From a checkpoint of a small CTC image transcriber.
Model: 10.9M parameters, arch mlp_mixer, norm layernorm, activation gelu, patch size [4, 4], layers 10, width 512.
Training: muon at rate 0.03, 8600 steps, batches of 256.
Data: trained on numbers of one to four digits printed on busy colour backdrops, 295000 training examples, 7.5 epochs.
Rows from block 4 of a small CTC image transcriber, named by matrix and row number. Rows with one number belong to one neuron. Each number is 500 + 50 x the weight over its row's rms, rounded and kept within 0 to 999. All counts start at 0. Numbers have three digits each.
Before each neuron's rows are labels from the 100 images, of 14848, where the neuron reaches its highest value: "responds to" is what is common among them. Only what is clearly more common there than usual is listed. The data: numbers of one to four digits printed on busy colour backdrops. In brackets: how many of the 100, against the usual share in percent.
# fc1: MLP up (model.blocks.4.mlp.fc1.weight, 1024x512), inputs 208-259
# fc2: MLP down (model.blocks.4.mlp.fc2.weight, 512x1024, transposed), outputs 208-259

responds to: first digit: 4 (35 vs 10); last digit: 4 (29 vs 10); last digit: 1 (26 vs 9.9)
fc1.145:467423440582440551609507454527417485476595463519501454457460521511511467458543609506564504480406572510592485485514547462527583517487488479421494510543473482
fc2.145:464550439470474432410471440491499419468463483527455521540576524450525534475515555425539535506514481454501532484543409478460449476525460462507433513529532457

responds to: last digit: 1 (27 vs 9.9)
fc1.416:498438480481497548587494418522494550464479473490546554551503480477477548556555529514602508433485568576418461402523520461524437472444491472474427498495526501
fc2.416:424435599491406547562428550459438493492445500522495532517575348475463630428507521522473457505584482547496511541443471453498520575455469474455525580449366530

responds to: the digit 2 (75 vs 22.5); the digit 3 (48 vs 23.1); last digit: 2 (37 vs 10.1); first digit: 2 (33 vs 9.3)
fc1.576:501501503483482502534469451433564504463482404499536458514556526470494587450534532499430416544540478510482499506531533596572466553441454533503490432572482532
fc2.576:401464559452562530556523425409416525463478403545531508520527420439508579519485476550494479513388562568460486515549516445558502452438458477522486520506537431

responds to: the digit 3 (75 vs 23.1); last digit: 3 (35 vs 10)
fc1.158:521451568471459437455425438492465482430540488500534483493540503534541565440499537480516515521521539539509455519524473432501503453616531513500478497587529491
fc2.158:493524522555503485470494527506433557514542399494474626508504407472576491496489462541460423396474560525409467484510543573527501448432473491497491638495466563

responds to: the digit 1 (51 vs 22.6); first digit: 1 (34 vs 10.2)
fc1.547:507528567470577591486571474569477533452486447491540470512523551437512536549426576452469521538502401496557532507596491447591598490513511516500446513464540522
fc2.547:494486553474543539473485517461500554526518386538481469492492408551437508500437466390541499541477397510555557486443536588510522531529459512497401475496541500

responds to: the digit 2 (50 vs 22.5)
fc1.297:628547538562492429447510445462459558502416493472550640473531442480433484485532524471449496362486508519530398399510444548487504500528500557564393461440509550
fc2.297:562486469548545550436500558528514575435563465621436505470551438525544452530547489424547460536523556499482445540456411391524430475497469504475667537555462470

responds to: length: one (65 vs 24.5)
fc1.747:517529522458512468432541551550490490561494425562443453514419485504496423538562471481426584539400484510423483527474429549444605507485482448448516515547526594
fc2.747:490462444623482531506550469472481516464475502452439493495567453566415499560505515485474458555490428489451536523466492515529422642565521509470492449488451482

responds to: length: three (51 vs 25.1); the digit 9 (46 vs 22.3); last digit: 9 (25 vs 9.9)
fc1.631:450534446448525507549521411560410536467514564540401501480522505499482494464577502570451533430493563512514462506481571438515501429456564534525492503454567534
fc2.631:498516478534458454404554496498547455473514512558496466418495655479542477460556508404482479545549472414463464515559516550507481503510485481435495439463473487

responds to: the digit 8 (51 vs 23.3)
fc1.509:569535540547499494485471537505558623504487509488453505484499511563498435540500489505531568449447520541459524461561523506501390531504562565522483512531408455
fc2.509:435536447498441510501454519512526547481527621474575581549480558494530534537428443469495496496466528505617496518438470508444473492550505515380505461474532494

responds to: the digit 2 (64 vs 22.5); last digit: 2 (44 vs 10.1); first digit: 2 (34 vs 9.3)
fc1.493:627549460495499518494518427493573418409547399549496442528507395501420493523552392503481446486510535461502574553528489487590540535519426559569486454554473560
fc2.493:468475430523460462547515503429508429519570551539506563539474501502495520574492516515486518475530502523452504509577442529574506472562467509513494541581476497

responds to: the digit 0 (47 vs 22.6)
fc1.75:463597487533458486422524417573479482524581535477486444475519489500475479529517621494520523473388379456502536490520602478481503403439571519464567551564591512
fc2.75:559601506473459567565513570506615488487525439531495483522469552582619474488468539496559515449493644456458576522530482484529491523514517479414456491446487489

responds to: serif (57 vs 25.9)
fc1.466:513554580482566441482559541499542475475470560461557472538471557504560503458510504422592557489380497581534545483521540521495447526551474493472450497438482493
fc2.466:516547490549435428589553506499519501499471548432397469497496470509521543557559555542458425451560577538446465487570471513492397365535559586516487527493513538

responds to: the digit 6 (52 vs 22.9); first digit: 6 (28 vs 10.1)
fc1.612:442504467511508563509424466499510534494470474472500406530534446597521549423476588476423399509575440563487430477577528472354516502522458441465552489439481461
fc2.612:566565535588482514489496505505472428566516480483404484484328515459501514539517496523556538551493562519486492475531437509459519464511502466575559494459438536

responds to: length: four (92 vs 25.2); the digit 3 (59 vs 23.1); the digit 9 (51 vs 22.3)
fc1.454:501459523490447413483388593566482484578527479413433527435543533462432535412512435515539549564498526492483466501548490487471543455460453559527459546455570555
fc2.454:425520528481467508483605492566495496541578448511434454545432461450550417409504609515527538485513451582658460592506535389499501547548527523580511562509473525

responds to: the digit 4 (58 vs 22.9); last digit: 4 (34 vs 10)
fc1.455:515453572394519393501476435472475546486527520569510473515480446524525425495515537506550559517549483500561442536526542531549472526563539448481494412470551548
fc2.455:456489505556550429526498554445502502490494560437466473425549595502488612444525499472435507493487434561502482520479473503480507485514490519473477569534493540

responds to: the digit 9 (59 vs 22.3); first digit: 9 (26 vs 9.7)
fc1.332:426500485491468506509536433542435538575423478569481541444471449552499534552489447485458518362430487485480471562483597551518460447443490623500502424497518561
fc2.332:403537476530565498458535513419455434463521399539457513513387495439559588472485469598520548462485542551592510478462499510542503581547500371498537545574422474

responds to: the digit 9 (89 vs 22.3); length: four (71 vs 25.2); first digit: 9 (34 vs 9.7); last digit: 9 (29 vs 9.9)
fc1.433:585518493450528547466580532451583407496478511631497501561569491495423433421530543513564444429468496523550474441405541403527512620490476513444537506537506487
fc2.433:531506447530460565551533463545466545485437494446502419474517456469582504514500476463503498487473518485598447621433485427512573514517456445535472503505476551

responds to: the digit 6 (83 vs 22.9); length: four (68 vs 25.2); last digit: 6 (39 vs 10.1)
fc1.100:530461494440455577611480589520562482463534500455506503397431514538473484534541472440401463477448486490579454427461535507487489432503521411440490476550494564
fc2.100:451470459535506470521469522539448534474538568489595539518528540496517533550494486456590583499594541509503384589524471513473610533541409527441500563546492479

responds to: the digit 7 (50 vs 22.6); first digit: 7 (29 vs 9.9); last digit: 7 (28 vs 9.9)
fc1.53:453456544572493555458440459537461552504500619467491463528542559539508435483420482526643501467443560405482497578402478438489695512490437479481515492486479465
fc2.53:544477480465497456460567514540528484444416492549454470426446529423487500543558388416506478505516417563437567474578527471467460529495510428386515465497569488

responds to: the digit 3 (91 vs 23.1); length: four (78 vs 25.2); last digit: 3 (36 vs 10); first digit: 3 (35 vs 10.7)
fc1.352:557489543560545507415520497441486500534519454472482454517598472455576529555466476458452510562577441491460582460477476445475555440509563499564494521429411543
fc2.352:352492494463572538552543465351447501484515428498515541484438557544438572468548486529439581519415486496434494577429459522519427530514542491483461560446503551

responds to: the digit 3 (50 vs 23.1); the digit 8 (49 vs 23.3)
fc1.319:569570431591503469456551414554446502477462479519407525631531573515450416493594443492448443543390477618546545492596495482447375465542520579514464517578457479
fc2.319:537473493520487456430556435425464492472460475468495514607600593563526526438590546494479512476422539520494484575461513489477518563478364472530472522476490436

responds to: white ink (26 vs 8.4); last digit: 8 (26 vs 10.1)
fc1.442:526497487518465497493477523527512479489392617522458516503560519523503531504565421419512434462449558563534469461534484466551540537439510566454443558507471498
fc2.442:444502438456557563523482339484560526368537535512513418550518538452536433477545519581529544506482503576511531474488490554572525440506455507530479566547464552

responds to: serif (58 vs 25.9)
fc1.611:491443397539556558551454475486466530455559436594562539629506417477580522492489485555541556462539480430467539536499444496498534513467505449506531473541526432
fc2.611:571514466543465524421475542479563484568472638553458552375541564406398409613536455459476500498559441365530485463503494450561494458565457591505443571472567484

responds to: the digit 2 (63 vs 22.5); last digit: 2 (41 vs 10.1); first digit: 2 (25 vs 9.3)
fc1.475:451438531490521506469533496567536454588477583531559492516595551548558502563467432534505602482564514524414501515548511527532594444414537447522512521454436463
fc2.475:642452509491556576443518481513464510512486424344527521506496423531484560426560509469455522509428585487515480417498414551504462615462487499514555523462547445

responds to: the digit 5 (61 vs 22.7); first digit: 5 (32 vs 9.9); last digit: 5 (31 vs 10)
fc1.345:560487494535503485442555483478498474493552558475526445523445497442503498540490463507537516536426447523569478465487517417655441498456432504513525360549520475
fc2.345:529514499573417464440473450533497329432481473491526545561485477473461519462470485506615575579433529524444500429509489557519581572516516472404483456517545505

responds to: length: four (68 vs 25.2); the digit 9 (52 vs 22.3)
fc1.599:437505501456541562485475453469498527397465493587510453427511369555506428550470459502508530499459461481538581463487579440576492554441490503470537604541485467
fc2.599:476545518504403591441513414520500481430575551483490488483496524450430484504472482432517511504503424522507504506552497459595509508553439493583375565496487466

responds to: last digit: 9 (29 vs 9.9); last digit: 3 (28 vs 10)
fc1.448:505506406479542434537502488609527545521528490587538438498611469531419446505483492476420514492504525551559506435513456437448526443474508506490508568497537545
fc2.448:508532512500493492535566544515538511487502402460451494487483486535447577495421529530486509525453540368450529615528543365593471494526442550522551418513510546

responds to: the digit 9 (81 vs 22.3); length: four (63 vs 25.2); last digit: 9 (31 vs 9.9)
fc1.444:455589588475453548470439504472565607441466492447557484555464509474535454483584496536536456531398490505508572533453526442557425499578524472570492438409548472
fc2.444:476378531458541545508507514487584539451576508553518465492467495446505489440516456488518507472486533485426589429432434508549490525512541481476502549474522552

responds to: length: four (58 vs 25.2); the digit 3 (49 vs 23.1)
fc1.654:530513503464434406473441424474526475515546507426481557534523504465438446472429463510499528511510513525504453491505517524551469488580497563523452510429567552
fc2.654:578476498581527462466467566526457480467519507624541516493451529514533595516502456439508531528534491489502462537471454415472495517565599519540580491552515500

responds to: the digit 1 (71 vs 22.6); first digit: 1 (41 vs 10.2); last digit: 1 (36 vs 9.9)
fc1.564:502458479419404528510512505500473568509423596435596454452465467500423449529517485463478475468559488443530471496476539559524536593549565471529492448553430573
fc2.564:440497445465544472523427514513536470436514469533507520571491543437527520515492567506529385554528410493604488555502440416505530500480414539544367470448528463

responds to: first digit: 7 (29 vs 9.9)
fc1.77:517569540498508534445561516524452505424628515531498583479544509442511434562504468514511509504460478502467474509441516369526533497488518418431431468531516576
fc2.77:445569474528461450484578481455545517496486525489591576468413527538563460457535528475441563462458461592501520470523503532476571555517445492450439539665555503

responds to: the digit 8 (79 vs 23.3); last digit: 8 (63 vs 10.1); first digit: 8 (56 vs 10.4)
fc1.470:474470505450535442422445461457459497505495544568580502497564509490557464569522535485515483518657550550486489466531517430560547582444531467500478520603528514
fc2.470:528571505548418413487526394542510507478490480523479544562440444531476483640453557570613568455507534439498517547505500506519554572555543533556439536548551586

responds to: first digit: 4 (27 vs 10)
fc1.461:499477514406491622482509542446445389511550464499448479566490466535474464497438456553473527515524508596386473465540589561483495473516615530477502454544527492
fc2.461:500549468520501528451399502534498511472546533519428421516381452555477517493438470512483483492504400523469470584477426425500462461582496507481470542483518494

responds to: first digit: 6 (33 vs 10.1)
fc1.151:553503483394495541560437493491568540513562491527551536532506492505438508476510468451524460479562505431504528466522511507503619480462409408444565499468485484
fc2.151:455503508530506479497443471504546463549543565498598585413583488426459530470478475538497564513513473664452456483452502545537403481573534479482466561545512480

responds to: italic (72 vs 46.4); the digit 4 (61 vs 22.9); the digit 1 (51 vs 22.6); last digit: 4 (26 vs 10)
fc1.37:416521458570547523461450489411484485499518512499613481439513481566486578502519526403452570509555541489500487463550441493467452479559496566426426453583520597
fc2.37:536519455500608414569458474438467558467478549562526463502454534490450431500469512466473491498490510445515506486589563550463533471584481548529488476483525547

responds to: the digit 9 (74 vs 22.3); first digit: 9 (47 vs 9.7); last digit: 9 (34 vs 9.9)
fc1.679:495511562520523533493611449523524430486524507460410513467454513539396554517597524583495530501529447516465525529446524479485534524667559485463498656431421468
fc2.679:526518523475416460441581463479530522515539449477484497470507436399436554534500505543398492569547548438528560521584589512465403529425521586482479509563508427

responds to: the digit 0 (61 vs 22.6); length: four (55 vs 25.2); last digit: 0 (31 vs 9.9)
fc1.291:393484399471556526534396498519449546506562534490427531577463562505509484555505517474501411545523466563487411543452557490540486425543458566554525515574437462
fc2.291:441541454473433497472579489428476593461570453527505484536522427501520560533467413599501477493508488543533499420476539487493479519484532423517493455474475492

responds to: length: four (91 vs 25.2); the digit 8 (74 vs 23.3); first digit: 8 (27 vs 10.4)
fc1.751:475490517578460546523455512524472517395502492590405527459602474457505546480537483433501577497531504501483563536502476507449555400528514448485534492491473425
fc2.751:450550502507411464549578634513451478520513543529522544477541517494489432470504507501458510437531497490474474546530453527467471475532551536534566587484560496

responds to: the digit 1 (70 vs 22.6); length: four (59 vs 25.2); serif (53 vs 25.9); first digit: 1 (28 vs 10.2)
fc1.717:535460559580464586521556462550537441546516520425504531541447477510452505540503526395536464534471543459463463499485485424490429465502478431428438449526481520
fc2.717:504473497431515513482501355569411423552436597585484472484477452491486542504469497514499456412442478422494495453440579475535634463507482430580420550465500501

responds to: on a plate (83 vs 40.2); length: one (60 vs 24.5)
fc1.159:546534495504540437488557497506519536519495493496463476550431581428485595471566374484487527493518524511334534498508542515540467586464487474458543489471604510
fc2.159:451426450542467468554508547458594476449497481505492523525542573501494484488489453479507534491456568487474492542490457524556558491562538486553555474403471455

responds to: the digit 2 (74 vs 22.5); length: four (56 vs 25.2); last digit: 2 (29 vs 10.1); first digit: 2 (25 vs 9.3)
fc1.51:527476490506405532527516549514420560488492378469433487570518471526523594533487482493572459509502525549414440524535466530466550460425520442587512488506553549
fc2.51:502504604437480547542453531443498432407445545484566480494548517533526444484429571485438460624533543450442509402562513403518509430464487492527425458491479382

responds to: italic (74 vs 46.4); the digit 7 (64 vs 22.6); first digit: 7 (37 vs 9.9); last digit: 7 (28 vs 9.9)
fc1.38:565522523528479473470481432503514444546506480456539509529449517506470514580458574496431594488472546591472477483423468476492539478468509494413529490518512554
fc2.38:555473414537641487411538530538576450452457503541374598519380465526497511428492553451519602558460441518487481411528515508491472489477527540427619427524587500

responds to: the digit 3 (56 vs 23.1); last digit: 3 (29 vs 10)
fc1.393:510523483596504621468511520481568588490473501490489544426555447522454537588456491451502398601479520548476476530512446560544442507462477613486525516396503488
fc2.393:486489597440435505556485519446442458534423551541557406470478490504566509517506458559542495481490472500562410470466493472541542633516458472541398492562495567

responds to: the digit 5 (61 vs 22.7); the digit 9 (50 vs 22.3)
fc1.368:580470428549419460494604468421456433472515459432443474471474425506558491501552466494484472558551520455471529449509540407518532542591516415466541494396545494
fc2.368:445506580451526397483487428550430495505440532559545461542476447561448507584473504391581550502507531490481621469583503468454518566448513531496398512517480499

responds to: the digit 8 (51 vs 23.3); the digit 5 (47 vs 22.7); first digit: 8 (28 vs 10.4)
fc1.266:493457378428354437471366528540517445486426568553535617542565540504486503533482504519532479518582523506507497559476480531537469516516471454576574559528474496
fc2.266:509415515608500465557487455523578570611486461525524526435439480493476504621514565449513602458418419496559551473504552536533464558473539494542439486514480453

responds to: the digit 3 (75 vs 23.1); length: three (54 vs 25.1); first digit: 3 (32 vs 10.7)
fc1.640:503484513528455585529493411486482532526527528440548490457515528523476575476486581494538540419492481514408511449560470551439497534499518421533470469397443572
fc2.640:680481497548507429474510515522530498566484489591512532453488460459472498561444541430452486472437477444548564517482539492500460547498471449475555492505496540

responds to: length: one (57 vs 24.5); first digit: 7 (28 vs 9.9); first digit: 1 (28 vs 10.2)
fc1.52:563537425426475489429541486677544446547584489507470479432572482502571523471423392457509548527472518543493500511479450500533601510543489449498516490472482589
fc2.52:485439623506555508550616530459438464561535617500499450447445489412440597472393466516477448492529499421568512497504489520457511557559531638381515498526482529

responds to: the digit 8 (99 vs 23.3); first digit: 8 (45 vs 10.4); last digit: 8 (33 vs 10.1)
fc1.350:519569505437442564436499587550524532490596528511531524519478515477578474400495556523499439608538576523476475582471476465475521503585501571574571396512453395
fc2.350:415602540541437582528399547524458413410493573524520478571404408535538476393526510585520565504498465508469475401497521471449493441464440411517448564472480480

responds to: last digit: 5 (29 vs 10)
fc1.546:519557501361536549504484504534434351513555582577488578535499489454417547545489488463508542538490470538555459500516470494484493555530562492419465504526577494
fc2.546:583521541429461393454548469480492506403505458496473539531488489468554462560475558496479486600431496445491479559501527529495528504439500532528481531479506500

responds to: on a plate (70 vs 40.2)
fc1.63:514461433521427522475506519533472511516502480517391593512447617452443480524481572531550490584584473466456501476540454477468439505523529426537499464545573482
fc2.63:464532530534460529530480518440372516503496524556504447506611404514430539550422557548511516521489409528450446526512543538504529473466386599405408483517399412

responds to: the digit 3 (50 vs 23.1)
fc1.622:517481536602502536421471628470469463499544562443480514484521505450469563561548502423565471480494502467516483496595521489526510539385476468454422533473458502
fc2.622:500511505493497491524521484446485506547549550505517500479504490522455460535484493541490509509443487538469512494541414545546503486563409548493491456529527539

responds to: the digit 3 (75 vs 23.1); length: four (52 vs 25.2); last digit: 3 (40 vs 10); first digit: 3 (28 vs 10.7)
fc1.757:484532492489504460511431475513587451442542458550435527510527424562425506481565563500472523548520471481470528540482502632457587533506440540490494561498452459
fc2.757:485493478371467480533531541531434523520535530518534471459503591410396476601506456571512433475543524524565462463459469531384398493447509528576506464474514494

responds to: the digit 2 (89 vs 22.5); length: four (60 vs 25.2); first digit: 2 (36 vs 9.3)
fc1.646:558510539472507550426611495488392360465475550503395588578520535537484511511550436603559588467508439478576537501457504478520554418483556499547544460594479549
fc2.646:517572498504471468489513504555532483580495441518511526472473456474460493564442530478527562451472543473543472540491472465523418565470557543506497562504482556

responds to: white ink (26 vs 8.4)
fc1.44:458524476474468576561438568548411435511519530464506556628545523483520559485561432570472511536411436465476461477507566495494632535489552503550476461507482591
fc2.44:490431509503510383508558457528516491510492446566528446409579534561504420427505460565546529370549596518497418544493385464525509491442554513433487488457545565

responds to: length: one (72 vs 24.5); the digit 0 (50 vs 22.6); last digit: 0 (46 vs 9.9); first digit: 0 (42 vs 9.8)
fc1.586:527470493528541463531441537486448484488533533451546497519461422495548527540560533435548429489461505509407560570488471512495501453536443503513442521601462567
fc2.586:522545524478434491478479429532618616456484505428476509487512512554506505567541522489503562431492488546553529484552498558458462614558510451455562489608552467

responds to: the digit 4 (83 vs 22.9); last digit: 4 (43 vs 10); first digit: 4 (27 vs 10)
fc1.713:549452509514511552466496558494504557512598566542470426605510460463492516484482424573510448427551542464449580499530651578563533560480471548540470573479429505
fc2.713:571525567449511486447420496544530530472499522494564385517523410536562536443437574527530451563481479517546448569468481508540448491521508429431461481513425516

responds to: length: three (67 vs 25.1)
fc1.201:491458469570459470516398573526480494558572471518600493435579479466482531485504593458512556489505478489465440494533468564503504508536497485496571471496537529
fc2.201:398411411503501474563429484496473559521497494611501543567452571508471448513507472509451385413535442505497546496482564431528533525497519460463390481475502547

responds to: last digit: 9 (32 vs 9.9); first digit: 9 (29 vs 9.7); last digit: 8 (26 vs 10.1)
fc1.504:509490425468528479476469444532511495487478548542497481495433504611537492500381506496502591591409436471479462448487551573515558494472456541496564525398482611
fc2.504:461571564492544484561471563477454411515491500483487375472556526456540564492546468493535465589590557562477399442500437455492502534593507390479487407553546514

responds to: serif (52 vs 25.9); the digit 1 (49 vs 22.6); last digit: 1 (36 vs 9.9); teal ink (31 vs 8.8)
fc1.312:504420536531530504438512495468481602460481457493401554527509432443510602488533482495524487473523510487467469504560525474413497513567488509475475545539631640
fc2.312:433562552508482479511518493507466512449473513534474436496513497458510470489463496511546482453469491486378408572435480513468502545432497470496436558571578487

responds to: first digit: 4 (26 vs 10)
fc1.579:517583440468511465485510497455539596418581403527506607485520444474475457391600563435560536462551542412464504396395493435551534564524492437513549466516517516
fc2.579:580445439496540508519516491528463385561486485463503510506444521535527542504458426451520499496542477547547530495497538611418444480377502571559529607537442484

responds to: first digit: 4 (28 vs 10)
fc1.685:471498616467409504506465532489475508459540507517549425551500474449450501504571490488479458506513432539438367457541532571449435458455592510521457515556565510
fc2.685:567490442485525477463587408487475519508542441445545499458492444497514510530578583475443496556471525482503522437493450446433516510511495517509455556398380439

responds to: the digit 6 (73 vs 22.9); last digit: 6 (43 vs 10.1); first digit: 6 (34 vs 10.1)
fc1.423:477434498412390550429518431537445536483402528470526491477483484493503498514561485528532534515418514531447456501531576500408591459518452510499564420534517477
fc2.423:556545505558655477503486500542532479509458464504539485485533513565477539519547471501524553517563600573453498522389509411467449570535473478426436509488398506

responds to: the digit 6 (51 vs 22.9)
fc1.513:434546435482603461533456526468512485496516533543466467528559443437413512568575565492571563530528543548518487501477450517547494521398449516445377514488540488
fc2.513:459424504573454552531548470488525426492458485536484425557469578467504588541481572438439441440533449517472487516425465484532568597462519482472468505490522503

responds to: the digit 7 (53 vs 22.6); first digit: 7 (28 vs 9.9); last digit: 9 (26 vs 9.9)
fc1.582:462452545559545527508579462535483430510577428522483569492486450522559613478515608568504491526532544453553580613500522526441510498487418564569493455466542460
fc2.582:503560498401503524585521505502503540504500482443516506476356492477530458615536534464517549578487574501490515477527534555510471520457479466472487481478578477

responds to: length: three (55 vs 25.1); the digit 8 (52 vs 23.3)
fc1.306:531526382553623467490477498554369520511514453544438515563439486478484476418458489590470544463486533523520501491512455499557362530433477494488559504542482515
fc2.306:567482491552552504507592550472528425531477516419538541470564620458534449600617480410504524471469488422560408591480513547491575479469458431471455448477403565

responds to: last digit: 5 (27 vs 10)
fc1.643:486518407448507539510482452506497388442585533459372570576558474447480543546480454539436428518515567465491493495440539484559528523496544471470547526497546491
fc2.643:508485557502541480436447488598536525548430450526411482565595475509468507433460576455519552556466554526559495498548592523441487566572470503542590447497514485

responds to: length: two (53 vs 25.2)
fc1.447:505552622384510489518558596553503513469459553563398544572490503493573404534477530498552528503525546511516534455457487622430556559529568465624466453525456468
fc2.447:573447513503562542472428512431591569519453488426508478475458543461445396419528558510454568439495453522513382538506456449516506414465500534486538451489466541

responds to: the digit 1 (58 vs 22.6); length: one (50 vs 24.5); last digit: 1 (48 vs 9.9); first digit: 1 (42 vs 10.2)
fc1.169:524490470483542485453532410454448514425566486481590444530493487547477461491548485516571493527449534528398502409469549521542544515537544558538425455523511501
fc2.169:494533539448533521501489521450477415459408506548450508516535470528512531461527508630515451489547487410488499568456567540445580529522516492498455538528545434

responds to: the digit 9 (81 vs 22.3); length: three (59 vs 25.1); last digit: 9 (46 vs 9.9); first digit: 9 (30 vs 9.7)
fc1.610:558549564523556478495523435554470557523559498516546492514497440508484491582484483535505531453597495512449553574482517485462514613472463537465529525496510498
fc2.610:540486525513510543427564573539498451539471473498511462553481481578539449470511540515411511512515474533500454449571507453588445481464462581462501452454489466

responds to: the digit 7 (82 vs 22.6); last digit: 7 (37 vs 9.9); first digit: 7 (36 vs 9.9)
fc1.103:476515447485596487482522527413525469472546498604431415507462502525435461507488512490439486577490535555562459501553490549510559573468434602573438605501526462
fc2.103:506541423513490457515475518467462519476554574504591477485477566465502516549572489471454507524541407447505532471479519496541544527515567476550572473509522541

responds to: the digit 7 (69 vs 22.6); length: four (60 vs 25.2); first digit: 7 (28 vs 9.9)
fc1.737:429474522443593485478559558444458470448449487469562470538589488514511508448621445532482551455524505486466526607460504441391404571497460395581534470478505548
fc2.737:560567525535429447558557520481525511534573452530589462531499514481562568534495408510440580570505420608563532412537517388490482584410480447532473538399543467

responds to: the digit 8 (59 vs 23.3); the digit 3 (50 vs 23.1); first digit: 8 (31 vs 10.4)
fc1.541:523473506436541527496503477489416551433494397440562440491393473593540439522475479565539600522579460487551495470474518479559496503530547454568372563474492534
fc2.541:579530495524458492474563391399451570447541510593331511449548453564536495505478505528484518533496622492468574528482474499542431473373434521471532513466404474

responds to: length: four (70 vs 25.2); the digit 8 (59 vs 23.3); the digit 9 (48 vs 22.3)
fc1.511:433503542520456463464516449474494568476524473443579434453414453442449521589489484473472505395455584466551531532453535488488504529529456385482512546426608485
fc2.511:499421517451485513533521514527470522554490550571431457519521440511544526439503479511501568516465523487479487472466472503462448511529433547545531485565512465

responds to: the digit 0 (75 vs 22.6); last digit: 0 (51 vs 9.9); first digit: 0 (38 vs 9.8)
fc1.125:525504519479619603471538454499527410508516382545419513563597568477506407561482524508589444578468483400409523498483518495503472487569528451592516484473493469
fc2.125:489410505602399565506450458509491539472473477575538472460519512500509472556487488463531470596468497460525476468508511638435493568478501507534502546498502616

responds to: first digit: 7 (25 vs 9.9)
fc1.767:568505429511482478515487426457502455511518555535562497490611455501542475519494467466450454527489576481519550480512543426527589400510447451416530506527482516
fc2.767:607490535536474517541481439519534530447498503478560443519456495498429565542545465601435494450512597517455472441449493464565500459556529618540534601511575496

responds to: last digit: 1 (25 vs 9.9)
fc1.15:507513503559576461461455494468474587606572425485516464502439429547515427499482576544467482510456604473434451432447538452452528541548511474507400488527561460
fc2.15:504555472454483526499535477596479521530391552488528504559441473516534440460422359530496470464469432534549489607492507564515581491516570398500350535487463568

responds to: first digit: 0 (25 vs 9.8)
fc1.3:552457514595551470523472487490699457362392445558400570582637436550431486504487573542624474436511464454530476437490483492602627460474480454527488499555453523
fc2.3:438558519473512469480524541560469559493487416587522481491567534480580496408501579483479548527546463463405447529433509484513514564483538505488548542506468487

responds to: the digit 6 (57 vs 22.9); last digit: 6 (31 vs 10.1); last digit: 0 (26 vs 9.9); first digit: 6 (26 vs 10.1)
fc1.514:535418510543440439537434473471460605468542462461472467523482590537517559478451601500508501518417435460455470495491446431434516439413552495502439531491469515
fc2.514:548586460473537509532630537462415562495527580545580464569471510483519471485444543434463404557517470549491439392520524513533541427484521489456530586448502471

responds to: the digit 8 (88 vs 23.3); length: four (76 vs 25.2)
fc1.695:519545531427444487438455496490382504466564452492470529617452529487498552398528519525510490483511449450487493548544408453525510545485502487504531497525454507
fc2.695:503547502488413569547429477570465450519397455471549531447429505502451391527517433520495441528620454453600496456583485513552498483534436464486479464458468534

responds to: the digit 7 (58 vs 22.6); first digit: 7 (27 vs 9.9)
fc1.766:566467499493508628445469515439513577533531525444465502454453473435498498491577479561510526519559440591468490515394515562534586445466548599474531495545565510
fc2.766:456521533535481517496552537447510445405482496479557422519488447568527504502567449446513520528540570448460458476435413479427496483507502417519565519558451488

responds to: the digit 9 (88 vs 22.3); length: four (53 vs 25.2); last digit: 9 (34 vs 9.9); first digit: 9 (29 vs 9.7)
fc1.317:537475623445488378488467477566560539406463479561459516448518474391458517487522456519471533536511583493489358519529452502438516518472538473554489389521494571
fc2.317:558526523585448546531506604566563528573444581468533482512504518568492492459437504422515591496499495499501437493510549498548545522544485497597519432401457625

responds to: the digit 0 (48 vs 22.6); last digit: 0 (26 vs 9.9)
fc1.186:485484458490527504502516467525457502435485556565471545401495493513617540497588450455500454477473505425572527530437616605507511535495477460492500348491617535
fc2.186:535403554498541462513620525515511512453511558518464503547465493528506508541463509600505565433463538474556566605562405551453567536511573473526562471631428466

responds to: the digit 7 (61 vs 22.6); first digit: 7 (27 vs 9.9); last digit: 7 (26 vs 9.9)
fc1.197:502486547474487547399457514458425481442471442588480493574502545374517527550537416554464443567489488413522519505424589503408415493582579485538415506538432502
fc2.197:514470482574568492517488536564533525470563542491610610501405458560432459481442496550468513432569495567553491431538443544479457454480465461452438575390439450

responds to: the digit 0 (51 vs 22.6)
fc1.187:519408548488505562549429503513515511522522510428454450500524433509438455582550540481498492549464641505540548658490526484554490467479458586449464394532457528
fc2.187:512555469441443507518431465451561519599525511481486481522523516493602512505489454516546546639472489440546469454450516530505507490508543367453535520449463395

responds to: the digit 4 (86 vs 22.9); length: four (83 vs 25.2); last digit: 4 (34 vs 10)
fc1.116:495495414489516490420504504352521422481498500537537464501481521455480605526601518473464578506456555458502600434542576578518592447490476477547470564476449514
fc2.116:522489508547642469400547544512475572511480511532433587464504490453513541472530523496445572451542525475454485520479532473492429493516447444467508522581536507

responds to: the digit 6 (59 vs 22.9); last digit: 6 (35 vs 10.1); first digit: 6 (34 vs 10.1)
fc1.431:537441607524544512590546489525520509484557486591502484542502439412498468518509558517528440485498576519555519491459602512554431509532415443516533495435430594
fc2.431:499544407512502474571461524511443543526461502475534478476556523486455539456545494492441577569469531509498507508535470462427578485466544568460512599515632378

responds to: length: two (53 vs 25.2); the digit 1 (48 vs 22.6); last digit: 1 (30 vs 9.9); first digit: 1 (27 vs 10.2)
fc1.708:430415418533495434466545484527517517540445440587618430522475524401465432474458501469552565566547491497432545503445620546478535550496528509461501569474537554
fc2.708:447565522503454421487485482538486504461498554493453540567425467532511525456483584489462485517500479524549484448591489493509560498526350545477427466464480457

responds to: the digit 2 (59 vs 22.5); length: four (53 vs 25.2)
fc1.446:568494496591557463527562511471511512486595489501495476495472452487430482503548477459485496467493459476560477616525496448594559480527480480539496591555437458
fc2.446:535423582433516476326496509495465549458542412548465539580419440595618461483417497531506578535505459489574551452461507527579530521471529434558528552469488496